A small model that predicts nearness at each pixel, trained from scratch.
Model: 8.06M parameters, 64-pixel images, arch unet, norm batchnorm, activation gelu, widths [48, 96, 192, 192].
Rows from block 9, named by matrix and row number. Rows with one number belong to one channel. Each number is 128 + 32 x the weight over the matrix's rms, rounded and kept within 0 to 255. All counts start at 0. Numbers have three digits each.
# convs0: first 3x3 conv (model.decb.0.1.convs.0.weight, 192x192x3x3), inputs 112-127, a 3x3 kernel for each
# convs1: second 3x3 conv (model.decb.0.1.convs.1.weight, 192x192x3x3, transposed), outputs 112-127, a 3x3 kernel for each
convs0.164:097149121147134098101059086163171120154116122120113106149135127100088035122138106152145093120130171146117041097120078110151125160159080220179188124143163113100118126133152134132123167174152128125111108107119127180118121125169143147169109120126115067098142091092094112120155142118140151151150157116127136148164129074107118102141144110119122098132123114155125119123074102121086115160154169119127132154170163153128151132148161099080124
convs1.164:157141054089125111124145081105075063124117037178167146095107099122137145109109097172138221091163178135137154179158137159150152178168155138138139130135137122133137117111088153145109145189127107147138122141129165190167110160146117162143137155121073078076122155135120129187129105097136099135152146134137157171148133101105085087180188134188122155143119105139093125128106144136122140137160148124125118137133150115156137127141127120126123
convs0.165:153182145162148103084109092115123142110125130090134157111108116046037066067082081103096104102096078102077106118134150165148155083081103136132121111103103088097120116114116113105104109124113101103106130141123108101082145138145085099092098115121141150145132132131174159154094105122125135143119118101148159135107088097137130129133155136140149145124128156108097082130123125081084079139145133138120106116107112157173180143135125077093102
convs1.165:081103132120164126089180132131113117116128155091118099113110119124130128120121124141112084131126138095108107097097097110119112108116105135139147137139143134136137104105106137138125125125123119121110124125119116111107125116117136135128125128131124107090127117121125134132126122130120122126133141130097103102127118139122126138128144143105123130121118116108122113124147137163164170157156165152151149136149134119121125127118131115122125
convs0.166:191132121007074174213145123058115150128130101145154135143157144134119142116098111112140195106109027102124237112137182158086000073129152096162102124121121093146170145147133098169171158163129143082139156116165120145168144164207200114111150154165033075114058105072162126179085090197164141067091132143216132101053130225145107072107160131167068149112059184095103116184099089127147181111150175099160157123161129130182203103144126187153049
convs1.166:155083255050095064144129255108180213132143143021121101107154129123137101055122158152159189195172181236174129156186207175193182176190201142139173155124135144120135165137120123133177094129180148164144138164149159160125143170130134165141097141142137133151127117120148132159119138187154102094105126156164124063053118209143104093054084139102122131159130147175137183214137146142134181139157160160170171145135143185175125101157168148153130
convs0.167:157135146138162108201198128155130130162141133132143138128131108113081122115097112114087096126102096067108099103106099124110142141090101120106113094096117130118099130121119112120114100110110108110116176178113157100110115128124117089086113124115156124096132130138163183152132128121123112110116089127140118106159135133119051120124125122108133124157113113142110133084064098106116119137132106122040078151114098115108126110108106109135126
convs1.167:157187072094229107114188064126209196199155111140140087113116136101097118120122125133143128162156141128114082110134132122142147134177140117117109124126119128126125135137139147145140141129139145140128124122117117110110122103117111097129143135142116117105121092090093071073164125150153115141132131135130120134115120141161163163180206194116144123081144151130134103163163130114147147079064094149108110141144110111111145131125155108088107
convs0.168:152155145201192109135118120088116143131135155092116133107099120102092100036052064144141150129118132121111121122109149165142168135110145143144139123114123090081102145139132117112111104113113104107114140125122194144184148126116111103117062088133100113140122115113139136146115116146127153157135135131103090097102075102116124130124141121118142139113109146096096122115116112108120109136135127137119104104095098124137161147144135097100111
convs1.168:146158154108171144094169159152162167123145133156140077095092101118129125116127127122130150169167168154160168134153153147170167133138136156155154159155159146141143124100099139118109120119117107124124119130128129136137105113126133146148124138142104099124122106120182165168143145147140142136119126117110119109141140153159140139132135124088122138094119119171168169168168172200171179173175173150150146144148143146143148129129139113127138
convs0.169:196154190191208141118148113115121121085115181111099163112125106108089090134095093140126113152191184146150114096180132063106097099037066121139126080124096093078103148144143104147129104122129075096060099100078144136123142128133126130173130102136183129046167157121124141141122161123068093108097098079063146070116070044112080095089139092064141114151092155128061065063093112144143111164208179154129115146065080122117138131130115134147144
convs1.169:138249134104164102149176070210151018147160080024082156139133113141129135126130126153133107172094158133129164080106132117142139135141097139143151160161146143141141144145131127126126116083084166167165160154164157157151126125153150138127145154133200135105092111145103129163115088111138145149114126137063066135148113102139154121095176144090117121165137096175176140089111127095086130035081092153166103115131120119114156150139142170184147
convs0.170:176167149199131103130133149120158139091169157107146123076112132070101113106093099145099034108153192130148107134158090120127113099146103114096110083143139070108080115170141154139110100119137108119133160167180095107126112145161129161136103117138192095032136103121178148155122161107103147115079108113082117110114088039113132134127098132123134146124130109111134106139109113170121098131164147138131123091096127110134166142125085077119165
convs1.170:190150158138148124101089015129137046171133099097072118176156146172143131151143130112132095156162164124052104070058089109128160125141121136131144137151159136142146098133173155137115150153104163160155146162174121144161129120127135136121126138117132159135127118137128056084134067066151130148127118129112087138153093057135164182103088112044069119112180114137154172124117127159135151058068055147169128097149134142098119139117105120160160
convs0.171:143094102141143100198041045085112085072094165115149182144150143003055109049062101127136119137140044056100177108122152123103139131184222118171158144137098112139173081111128077114112156187128155136169080117141136149147065071165093065083097111150083103093108181115193114135110108148099128095101167137124083067086105141122083068129157120164038133111079151110157151146150145169181157061115151057132102099107157050129176088135114094090064
convs1.171:141209255000047049165173235063098143178185181127128119145139134160147119099124147091117111179168206140100085115133153166201215137141130133150171139131122130132136154126095105134144103139161115135141120122116119140143137154153126134139096110129133133088187126127138124129120113129162163168071112106153099066118130158200168132082105135067098091162172157157128117190154147112144171121150173119128127118126145136151141073104125137142145
convs0.172:115148112161134130137117099130121121110120093091129174112107109098095133039017041114128129142129100112127204107132115107105099127132145120137127120110105087112122108115104165164133146138129076080090089109106149136141115095086130121114064058029165167132153115099105112144099106110113116100115109095132123118054063089127106096126120111118096108066107101131157166125110113126108123128174157133113122129121167089128137140123109084097088
convs1.172:132117175136180047138181172143152145156147132124170120135141141136136129136139144082078081114090109079075101131132137103112098110120114130132135137137138133132131108100098134126120133122117114121119123133134131132129139146153130134132127140147105105103149153151150134164135130132133132132136142141168143096128119118156150121120131122096117112118137128124124123142149149131115127114107104110115102095121107126144150133133147121128130
convs0.173:092105097123173121111110117122160152146146112108105089111109134125111111115130119137119127060104105134107080119126131153131112140098127116118124131114095147121135142124096114110107105089085142130107142132109067078096104101104119128144112114121116110123113115090143112094130117127121105117133108123132132147106097108130117141114159141135134139132107137103102112097097066130122125102076079114109106085093088121119120129127127111102105
convs1.173:174080118143123119094170158114110108081071098117077084152153145153150160138132138088086083111095082096083063053036045110099103096091088142137142139141136165164164165175155134136144116116120116120108138137131116118113148149129142134132148151148089094071109107102103099096116119132119109123140132131177174127121120132130126126160121122107093086100109114087103083130139124131129129159159168132128146165149161138135147130128131124131130
convs0.174:167147134159180173165189119188137113139144104161127104097107118124085069157148070125114095093114113111132078128122102142137130132103114118107102121121089114117102117122125107115120094103120135115148127126096137125144112122108142119110123132122122192189116159159143160139127116138124102139149112130160118103174131093173082086126125139106137142143119146101123137103072139092106153123108091133087071139110067123112137125136118101137130
convs1.174:133174114204192123150189072066139158079067176176099134146153183135139177143138154131163142133129148148124086126146165137117114149133107127116088124125102130130123147166128136129128150132128153166160123142143108118136123135175108111159131114149078132120095115128159109078123115137137126128143130128140131197109094154156164182183151198206169103143172176099100054168121060132142078123100134136069116166131112110120127119147145123134144
convs0.175:113116124171214096161131064168135160125120137086152172125110123096077072094062062127130119095114037107106106118122156107129094160138100110112107111127122130145125104111120069119119147170159141138104188216146184185162149121105129118120114106134152140128152176130162173140120103126129106129144155140150165156146140123111093125137168153162150122170140118101058066101097100122094108098102116152120125150153174146114139098131120103110108
convs1.175:124160058109215057166164047163216200150160172128142119128144179120123149125132146135119106167137100115115114142158154129140145139167162119118113112118098122123117142148143128141129122093110139121115146134123132123115131129135122118134131137151093121090126098110106061102158144147144126123127146122156119156119131187138123128131157167101102104092137113121142144125150147102101128111118130117099116109104102105125137096121128087096097
convs0.176:217077118177204131052171106129125190063131172043117081060109140056044091094104088160099060085121077094128075083148140140089074154091097108099132143127124125079163129114066077123052112105079139184156161123158146162142060092110120111150096119135182180137163181110141192084115099169108083085125080092163154184097011088177094118116139148125100088121068081112093079076090094093130112093113088107126081123076042133126148104134145133101169
convs1.176:191174084043175059146155115144100064032080094040074052120128133129131149120113135164186172145132169168148187075094119100125144084115141132113123134129108143141121115138091136165130121123090133129116144139153108101119113128126139113115124121141137126096032124090053046087112073118140074112128094110142112250118084230094130144085144188118145180159144109084108106071099095131078084192168220153143179175165190149120150127110112155144074
convs0.177:155122133166184133110150139194165114218148119139092116132159136139170109094111041144118098110125077140138152123130119113117096135149096129117152149135173088108129077069087126132150142146150165179164114129123112125126132151159150165153070113136171120114136138141088073028125118132131119109181171128186144111141091065131080155110125141154129100096105108139148144186191185140121119152125109189129128130121136115105131137119155173167212
convs1.177:105117107083087048000148118108100089112092049221217092124136136112123111161152167210213255206236255212184154168164178158149194165163175117115111116112109098100085146111098139124097185201167127127120118141142122140165131153139110115098125103114136155151167170158133157153128112108127104120134127108157180154122104115153107087165147118171136118166112115126097142114093120115104078131141142115079133176141152128131102125108080154141115
convs0.178:087085078091084172078101071151102112144136136153135128110094082110126084147148111103132119101100102105107079127118106120129119074136120145105136133134154131131132107090124134121155109097099117128122138123098101111104105142128092121132117109099138113124093093107167151175124111134126124112112135131146089140103114120120132122127114159129123109105102123167114104160066128158133155113087092099119136110114127154158159139133148133119123
convs1.178:159109082148109134040105152121115099098113089096049152140139127139149141146152148141173213115126142105102070116112117132127142115109125132136137132133135129131136136133133139143142127146146117134134123127121130145127133147141127146132136150125120108112144137136137157132120118123122125150136109128137171149135143103119121120170152139147139134177144156130094097128099118115101113122115104123124145129076155122133123128134126123139141
convs0.179:150170147100149108084116094148147131119121119097148205103111115000005038085093099114097104147140105096106153097110114126123117102096118130136132122115099108110125154147150097097109109120115094109104138149121075074062122119130084087082127126127163156142134144159193183181087111112119128130103111106181188160136120123139143142119151127128153105130127132135111120109111122119108101139148130144120110103118145157155160150143146091107113
convs1.179:061092133157155139129170099059065061113136141081101091105105112108116111118123123119109096144144148061082078058071067110121116099105094148149153140138140139137140104102104133134131131128126154151139142139130133130133122114121134133130130136133159146128139130131136142134119121126139137136142139132081082073100107111133128133157174179122136143141133147101113101119136130149156163134138143162158149138146133116115123125119133100100099
convs0.180:078064076081062075116082085167147110164145109194174164141149136151139104149130104079105112105099123088086069128120109167155166168160141127145124137158194111146168104095112083057071066046069169180186164166152112078041135146121132140108122131105062038007111050025124052086127098132128110134155135118089108112076066103124096125141122151089136183138121132127111042121092098082085139174159159140109111115096095201188186140133126104121121
convs1.180:154148179166162190120170213110101093128149133141067077123112101121115109134129129138146170175159108183149127102087091089078086091084094145152149167177176156160155149137137160151165146142166107111119082095104117120110133138125120124116123141141110134163141142160104101124114124121113129137121126126135121098160156124167134125138127117129112121133141173145156176147167177111117106092103102095110128094106138135154141112143131101118120
convs0.181:102118086146180124125163111153119138129133129151128122121134145083091103101128124122126136092112099110093078124121128134125127134103128124122121133122116138120124131130123119117107116098091116121119116106091092110094127133140121116124115118106124138148115128102121138114127115127126120127116101119154143151115105114131110142122139133133123140118107126120122128105109098099113120087103100109116109133117090147142137132131125124111115
convs1.181:163153085121144097121179115149110140114088108101095105148145146148146160141139149131117080121104076045059082108070089104085090078074074133129124140142136153152148147153133132139136129123125108114106136134129121116113135130129137127140139141155092075044117102067099090090124119135124107117132129130179162193141140171120134135172148150132114110119131119114103074122129102120115111169144191125117137146155160110109125125119130121122118
convs0.182:041126102129104114149109158097143130163161148132186158101182180112129137115117127149139098125110111149145137124159144135136147152160146124148143123113117106123136156113105155120102144134139128124118143129115140132097092100099102128098096132115142169159145138110218142142162153152102122135150140144084157137093138130077119142161112159113127130104117146129104155130097128124084115164171154157139130156136116145146148142122113133143130
convs1.182:143125168153170147152181157159106119192130230214154176147139128142131114166146117234172103203167124166104132173137148172144155160125110113136138116128127115134130102119129083126137086129156147150136151153127177147114137151129142142092137131107137121132088147163126135135125140158123132151135109121104149140134157161098168161112177196157141172159084150102137127069125139122160134113140186094124202117161176165140126156119108129136151
convs0.183:106134106147168124188166081160154200150140134198127088145142120109120065126123076057089090103098088091109094076085120115118134109103124136111113109091100148108128101092074122104100088085082133153128154155117164183185103116127125153142107159103095153140089128096147147114102097143123101108136122128138144153095092107077102118143153145119117120132114136130136141143151154119145120105085091141150134179149135175195183142143149166153194
convs1.183:130117112179144131225178045140078094086052113108025083145138143140131147162144162192132135190141158122101141123082095122081094109067063136135128131137127132151136129161157146168148132110110111140141153153159138132136108112121117116118133128149126114118120107097124097088139125130122121116133138132135117119138137149124076112120098085098072086115141144135139115109129111087117090158142137102110125137099112121140155110128141085114111
convs0.184:079129118138089094098121122126129098132130102062121142072081084109114146062087099118129149159134066119152174105146140124100073106120164114131133127114111086106116118118125122124114120124122113115110134147152147170142131108108091102094092093089141109134135124101105143148125125149116135126103122113117121095074097114110118088127114121109104125078100094151131140131112117124107130124160159135130140101126163141163156129115112093095071
convs1.184:051052172155137048058131203156173161093132119116154081127127120127132128142140147119104120096062111077090113140136151098087086081087086136140146143146145136136137113110103118109105125122118112134130129146148126139134118133139127138144127140153120121109120107132140109148146139143133128126128132129137133100135141141157136076127139128145127121120113153145137154140133134128124123115108113105117112099128109118135131124137145123134143
convs0.185:166169137133176113172109118128145123146131126125143163110110130098045093096083119096114097131121082085116108122102147108138124090091070122120115095107116142138126152147126118119123136127119107140164106110075023064024138131129134132150142131146142126129147151152130152163114114111127131131106132145110170088132114100085077097110156121117143133142129136137141170094116159103090137150118092169120136117127170123148112139139130128143130
convs1.185:109034107196216163143198082164183184168211163133132123123125126113112115130126134134092130139110093085101086136141131128127117139146126128122120126128126131129125130131152138145138137130133157157140147140144131123128106088104112091110131131135174160185164142117128130122130145126136139146139140141071092048113112123108109123246235168143144141125147143131137135144169118129131114101107102136137117128119108140135151151151162142135152